Rows from block 4 of a small multi-label image tagger, named by matrix and row number. Rows with one number belong to one neuron. Each number is 128 + 32 x the weight over its row's rms, rounded and kept within 0 to 255. All counts start at 0. Numbers have three digits each. After the name is the row's rms in percent of the matrix's.
After each neuron's rows are labels from the 100 images, of 14976, where the neuron reaches its highest value: "strongest on" is what is common among them. Only what is clearly more common there than usual is listed. The data: flat shapes of many kinds, plain or patterned, on busy backdrops.
# fc1: MLP up (model.blocks.4.mlp.fc1.weight, 1536x256), inputs 128-255
# fc2: MLP down (model.blocks.4.mlp.fc2.weight, 256x1536, transposed), outputs 128-255

fc1.281 095:129193131123143123115097127112100122045138107100127141094150117231113134136135168077103113122174112109093116074124136138118174128096183190153183151126105135093160094096114144138098123139081187133120148128157082160145175121161135113110174113148113092058102153147108149121138156147131129142087131093113057099123122130144143120116142147074128087099111160140088125131160148101179094141142
fc2.281 103:168223113138129132141148103174128132086125103111145162127114143167101122094095134048101135205120146094112085135101089135126097111141150054173134172154173126150137099084113098155124110091201085175134134117061101165121083164155108088150114143121134153137141076112081151096197088151128086091139103143119111115189156116143140120121102131108107132118158164144110119157157148105104156090144
strongest on: outlined shape; black shape; its colour: black

fc1.285 084:119124132132145079152167167108074110132134100112150145115115120179154162136142110126148137081122102104157148134122152090169148108046169179138200132166118115149135141115158081108195101079102156054091130136167124162145114154123182081117182068114165031107107142135110130132084137065131101107123127111181076118082133119101146097134100075090147087097125115173135131115165119138176167159175
fc2.285 039:142107091145138110131121070113158119111140137099118141106100118150085140090139156094106125161134146150107134126098104139133132146145127107131135148125137100196117120114031113165100120116068102161145148150136107108122121083154092106146132189096110104189147100142106164114153088133190126102125096140140175123134135164137111095120125137127142136134126094144131147144136118111152134108116
strongest on: yellow shape; orange shape; count: five

fc1.741 099:099153072155148085191107171153083170115122080133144150181114109146124128120149120132119165144115119150130174138147170180131150111062155127065114129142110168130150112177158146088156113125056130089171152179138142110115161161150199111151176074156168108141145186097160086098133159119128129149101083144119096131131151123099149074099194155138105084150096123139093146111144133098164163151156
fc2.741 104:155227176126117119146112097129194198114116138172117166106077160092094118134158153128122150125161102177104127140126095168122121147242108081166114165107153116125135166155119142180059141098167140173172116108124173166088068102106128122114180192053116159089137133148066125112255115132106140109179112163113187102124112171101129124117090175090112105179148146100114144098122152048125172137148
strongest on: outlined shape; yellow shape; ring; frame

fc1.248 163:137119113031083128162117140123099108086166121116132153075114104174118173167184193091133161107170113035117120140161150106167141137055123148072205117149205092135087154086163130142192113086091127087147124082143118146131124085159133105096129139120098114146168113153122173132113144087105091126081131062153110091127109155165144118097169093105112109108162155157119168095130120165139087142120
fc2.248 199:161111085135168131153152094154176196168146169111124104144088138077087130109145145122176090175151145127214128124110137128095039121149114084080132056140123177115128082078080157045114118189103137117103123171114155105113155211139150168132129107184126114149138151129156143098090119139104176123157084140124118155191149073120131121135182153135120111139127119170083109133084148103135156117145
strongest on: orange shape; brown shape; its colour: orange

fc1.309 074:084151105097107115163033111142084115092126072118154086078103166156187119152134115055101102077166097156116181040139168164128161091104172186121170148135153156144113109164097118102156090155096131040103128146202166147157127121112162076142152142173150118083128126153097163133096152107162103162123111110163084116137108176073128148097159112119091104148092116108170136145147066098172140156191
fc2.309 042:130116185126125108128133105150176220081136074098103079136115187109108174136150126099144077109146091149153140119151107126158101128210175086132134155123167114159127120121104068129205100114114118156130117170182130114133094141102123143154156163077080099116167135174122155143197153138121205122141120158135163108180119171088162106126105110081133154174146102153109144101153133123157139135194
strongest on: orange shape; its colour: orange

fc1.539 102:086125135170106130143170109135170068155142108125126106145159124139163126137135120103084107084105117038103127085146167142137150117048196120141145167153121139140157070133179112106128087115157167140141165081142095090203100108103090101111111119157085075100133095177138146130147139140085092099129121116103201146070146164180137169102107123168154133131139156091168161113138107186172120144186
fc2.539 109:123110147152158113077096145087144134116114141158106127130120150121105103103091138111132135109064131191141160169135124119114111130176130115162076172111136119154126125126098160180163147118131106167167131153130114151081129042103134179133097192104131162105120141121130137173125083173156151148148113163128149123169095164093081124161115097120122115163151094135174128151151152110117204097064
strongest on: white shape; its colour: white

fc1.329 087:100143169125153137173113107181144152113134083142139149174087137147103130156161117129118179115108126112134109089146177171134108173091152137160137103135191153091132075100145125092086118158112154054188091127107151121130090153127173079115146089154164147114116097157089096130106117027102105122118105100147101125097143140097158112139123109098087104132066148164130113100142113084155165182183
fc2.329 062:133142140112105126152141087089125099103095138148108163107157123094104131111074135119108143097118164141060138146096102166103129139149135123182117220100133123153173151146154155185105127088125160169145060162123112137121104094115134121100150194089122095115136078149084179100209124143172130117111146128108119109113105152159114113173104198115148114168159127078110139120144131098117134122122
strongest on: yellow shape; red shape; count: five; frame

fc1.459 063:139165170064081124171112115130141101073137055138154110170073104155147152146119153137102105088166123081108124096127071135133154113179159188148157127144178133119132133106104084089161090138130135108135129136167145131179172117102119096107079208144136106050137107120095157180095155094148168114105115144119097107130130148142169125103138124122111129095082138150136125112122099123124077214171
fc2.459 033:133150171133113124128105143148142204115120081115117111138130125109096118114128163079130092149120152152105140173147075122132115133154108150152130167117115113147179154108131149139220125072127105144152092141129108135096134116166114072147148105130116118171151096165125125131172129123165112135079109166167109089161140120114110101121114145081132177148153103169106145130186173125178143134115
strongest on: black shape; its colour: black

fc1.655 107:117129157124125125195105133116172150164105089128114093081127098109137150115118109131137107141155119139162140099124135155204144112106168193083146124133152182112114107098084119079103117167101132089062111159163147150146114115120177124111198148149167080140093155167129154104116140088185171122143118132192098104109116081080144116123130171077142099090077170102104112118126143128161118150196
fc2.655 083:109091130157125148046120160122058128108172154121113123160116141100171082151143142145161168129091153146146152119161139059129108114115099089120127095101111130116145096150113116113197139117090113129195175129137168105103173077123146171137131077131161140135139173124139132178095126143111127178085104118109070132157140113123101141109147100166162079221152134166150159120124106120174116114112
strongest on: yellow shape; count: five; frame; its colour: yellow

fc1.707 065:080190159143073136155102179122155123127115067118158107117162123138148121116153113159092117126115073151110141113150122159141155115093142146154125153135118110137108090178139113068199133124117103113124163120134155110150135114096124092139165146157170128113115168128094092133149129127166093147145155097148137107087119155060188082084178145137137094157106148054208168087131125136165071162153
fc2.707 036:161092172169143116115148114116200162076161108078110151182166106086104148119141135124164058127096141138138113132106099140152068129197128094110127108113143142096116134136097080133108122114060109178125071148135128127172105181131099116099095223110099088122105097166132105156151110173119183086115084140147172110160179111161136144126109164108156110216157081148130119115140142125104140122141
strongest on: yellow shape; its colour: yellow

fc1.657 142:125147107094143105163100101125197173172098116123126111050143111126105136103113165135135126128179110134167126122120168126216133108160141211131152152123162138091153122092107118119146137166117130105065108129174098170134088122133153178096184113117134090112061139155148176068134156080162168124164147117166154119125107095091128123137102170049110134081109188088107110134156159118143145158157
fc2.657 186:100102129134135137094128090100096124170194141062090159144157113135138113164143167140104104103053143111123141128149112112120160108093114087123095175125160091112125150145114137148194133082117123172190189157127105136099133100099121161111095126079147068144089159136132113184136160191095106100040104108114108112121152141189109114137104125161169114182180145141130141168130154136126112092063
strongest on: orange shape; yellow shape

fc1.471 098:116158141091134119152113092123147149113151095145113134122069126189184152136152170137131112108216106132139089075096120132142143141142160177087147152157137164138139133096053133090084110135104135131084145104138140102131133138115141122081115148135160057075108150115090150060110137079140143076099142150117109129151141111142174144101073176107116111082074160146091119122143161086088088149154
fc2.471 073:151178188212125186093141143178109106054116119168110085145163085153157101110113155064106104163123156145113123093135115118113141150093112115166080203086122124067112105137075144147125153132180097187162136116090131152154138125181118081124171093119133159160134100155129085139142112172111038146083145116131124110142121080137122148132125095102165147085123139130134111142187144137150050094115
strongest on: black shape; outlined shape; its colour: black

fc1.685 113:165133108095163110166156175122104074077138068136139111143108141174103154186181106143082124128138147139083148060126107109176159138118118146103195121133137119134131115140143017134133108159130102107083139076126149174194155160077109133127085109153109156121098149077170105096099144125057136158167126086129101116118188113115140164127144078129108146094167139099140064132081089132075111165171
fc2.685 082:140141183120141079154128081090149158177072091150125146097165101138107090122097080121140114139117136168152152137077103148127149130166123135141073137120123162184155115140081139173094142133162119130118051097123088175062115110167186136146144145142172126091109192091099151093205123125134159141122141133106103151132100105165132142152105152111120088108128186081111123146163153062124145131131
strongest on: outlined shape; blue shape; brown shape; yellow shape

fc1.50 075:102138105097138107188105142159150102131160102127169103127088099106144141112131094155134116080079100187125134153097139068150136142076168144174145121124169097085121120134143099106121079124140130042157096151123144108146135129141111116083130117120134035072060170108127159126147179051121148065130120052205117059133146101121142073098171116077087105104109145127103141139114132134109142149085
fc2.50 033:132170158109145088092142079124123207118140148138140137109072159104115152136141141136139133139143088145157112108139136136189098125152150102114175121122165065151102155102137079116164130105089087080179116156147118160082132128165138125135145138077111095163165143087146143084134144124095129128117082116131110099050128136137147106120116130138134100139132157121110162124144081103149167114105
strongest on: yellow shape; pink shape

fc1.259 072:076100095144117142145095238111098141058134093133123139138117144112156154117132125177086144112069119131106156110160144127122135105124152155097101149128140160143122108161120126124211095137110074084109176093142176103167152171050202159128115105126160130125066116148097115154099146091124120142162114102144121092082127050109159092103150099124101153176127113087154094124169146186108154158164
fc2.259 035:110206195141145120092119196050138177116119131151153179162129133136110154147157115118156145159144118113187120153147116119133102089210116091146152130125148124123122112105139095167128171138135125133155117128136120165133118118167137199131150107095115175117159101080104075154213120118058151106170112146125152134099142150082158127159117083131109107166125164172099149091097153136136131131194
strongest on: outlined shape; teal shape; its colour: teal

fc1.347 094:145153154156101099194158092095173138168173065163160121055133149139122164173149137084095141112086091065140144149116167198146136091154158128108175090160163154126093105123057111158082112139113143103083131155142144139104108060136129109117143139153131133104108149164120176125174109077113110114121092119170147136104111134156194126105113135156105096136151129168124147157170145076154139177177
fc2.347 107:181120172162132127075125164129187191171093198159139138130114125103094088112156113135178179137155149154118167160171101088127046117209075116150126102091128144108121140179185111146119182115165092159128084104110148094137129084134120154111140168086114177098134141151133076148137097166191142135210181140163142127111098105137103122187123132119116159155111110126144155104135107132141142138158
strongest on: orange shape; its colour: brown; its colour: orange

fc1.133 110:130145118064137133172123206128107101098124097154138091168118127097110150134187150187100131126098132139133111086135120119178150132121121155119156121161162096119097108116178070093255101133089066088112135096133167142161157132118142122111092145161154146153119126101157099123082170105089135155130103147117082103051141081086154140092157057111102147153131143094173106096133100140099115174141
fc2.133 088:167147142150107151120148065112136112151143106143122172140178123132112120163058115128108144115151125126132111151106106123083137148180123134161091130112140157130124110115096167161097137127185140178126120140110137164089125157139142122094110203121148140087069117130057154151232108176140096114112208122119077134162133102203135170147077149113171159154174184103094148174165160092107087113094
strongest on: outlined shape; pink shape

fc1.684 147:071155121097085150141142167113105123113121112107184150163140147131153104135160127179099148149114127154121108100183120123123108164103116084128101104116100124150135120165252159114143151114096117096196210091108160161097084130115154108164151091159159166146172151094094070145163117085073100159105116126071160138023084154111148142104133117140125142150151141123146162088114108118093163145089
fc2.684 230:084166127119082144167129132135111087124135120107151179176135107171132144151142184140120124121085118081108078103172110099077183147061157109165161156166176133129150142110157148161158133083138125115174155054091092154139147091097159101101079147128165144098100083130082166137152128130124061119081126137055094143148128157133134136122103105132129086145144165110149132129187127107133170129088
strongest on: outlined shape

fc1.650 092:150161147084112085143127110150154123088157036157106148112118171159113144186105087152116125050189064119112169104110090174120134106144132162089137133134103136156150137144118132119082167118095176099102082131174196127111073146101151093118159151120118102069106145134121095137133143105143116096138090096143165109078168147157172140068080164141121150142168139116124136112117129078117100198141
fc2.650 111:162073085139110157128124153081120098091120117140127171086159104093112106150123097114115172105088142135103172127108126130107087115139076127100124120131128171090160131118148131152127137077113085204119127108079186128154097103071112173129092153108128176170070111154112116158162057254153117167138118088155096114111106116140079152123117127160164144162201106066158134160134158125122133107113
strongest on: white shape; its colour: white

fc1.250 147:070140095102133080168133109131111145133154053177122089126162180111088177192119134088086117113073120099121086135152134110155122114132103136160154100108141135139130152089121061143122114129133131123118142093141162149103081134156164098147139086108121084134140040162117139141117136092149130166161116107210071028060146159126142125124114139098031143186151121145116135117188145116107201179129
fc2.250 227:129093184179114169078074132147122117132112157191094123136083106137183048138115119165129123109112155184105121103147145090112140153099123147145026222115142127088149108143088144094133184144124096126244145078103166139131087131064159130121140115159174132112111166120153101124127131147148101150118115154129149116118079119078111124107096123101159113155085169074174109145135152138156132121097
strongest on: orange shape; its colour: orange

fc1.28 093:122140108104147079126081156183118184148170122140082066087104152178115148148187116125097170113127115123140190101132119125220160086148123160137148150134232103095115051159163107069213135179078129111080184171179150140168083168129178151145171074146142146138091135159149116102133196113132105136180112102191139112125163105075134119141109099120070153150105143152152122120137078117182177104173
fc2.28 041:102140152124132122153145069127174158155121125110124124106182154143099161174088093089153107101124093143154140128103119165103162141192126147132139110158125140150063132120158121147082099157162149135027082159158111101144120136215098077162102242129063058139104118105108128167220196159121128084133188137160171140109129154137163079146155145176121175162137109153101151114091170160108130088124
strongest on: yellow shape; green shape; count: five; teal shape

fc1.188 101:077157102099109082223149123098103107121131030203145063078088164154127196201174088082069116082143121128103136060089117170163157090080163134106182110155134140160136082120126062138137057139145154095135175081165165157142070140080150066149118111143123118137118112121145125109148148054095091153130080105186106066085144160094167166121125110167059128129113108124134082092160110109156173173171
fc2.188 107:176142170181152147104147202171170163103134192143119137176133121124115110107164098116134172172098127141106158107134110129114074142127089053124082061092092145118127120188113131099053188152133099175177163118074151132090121093088135120128162154115119149139155183123139050168204119169096114132171120135101153108125143116144164134155117127122117121161143111130109117110123133129115120087158
strongest on: orange shape; count: five; its colour: orange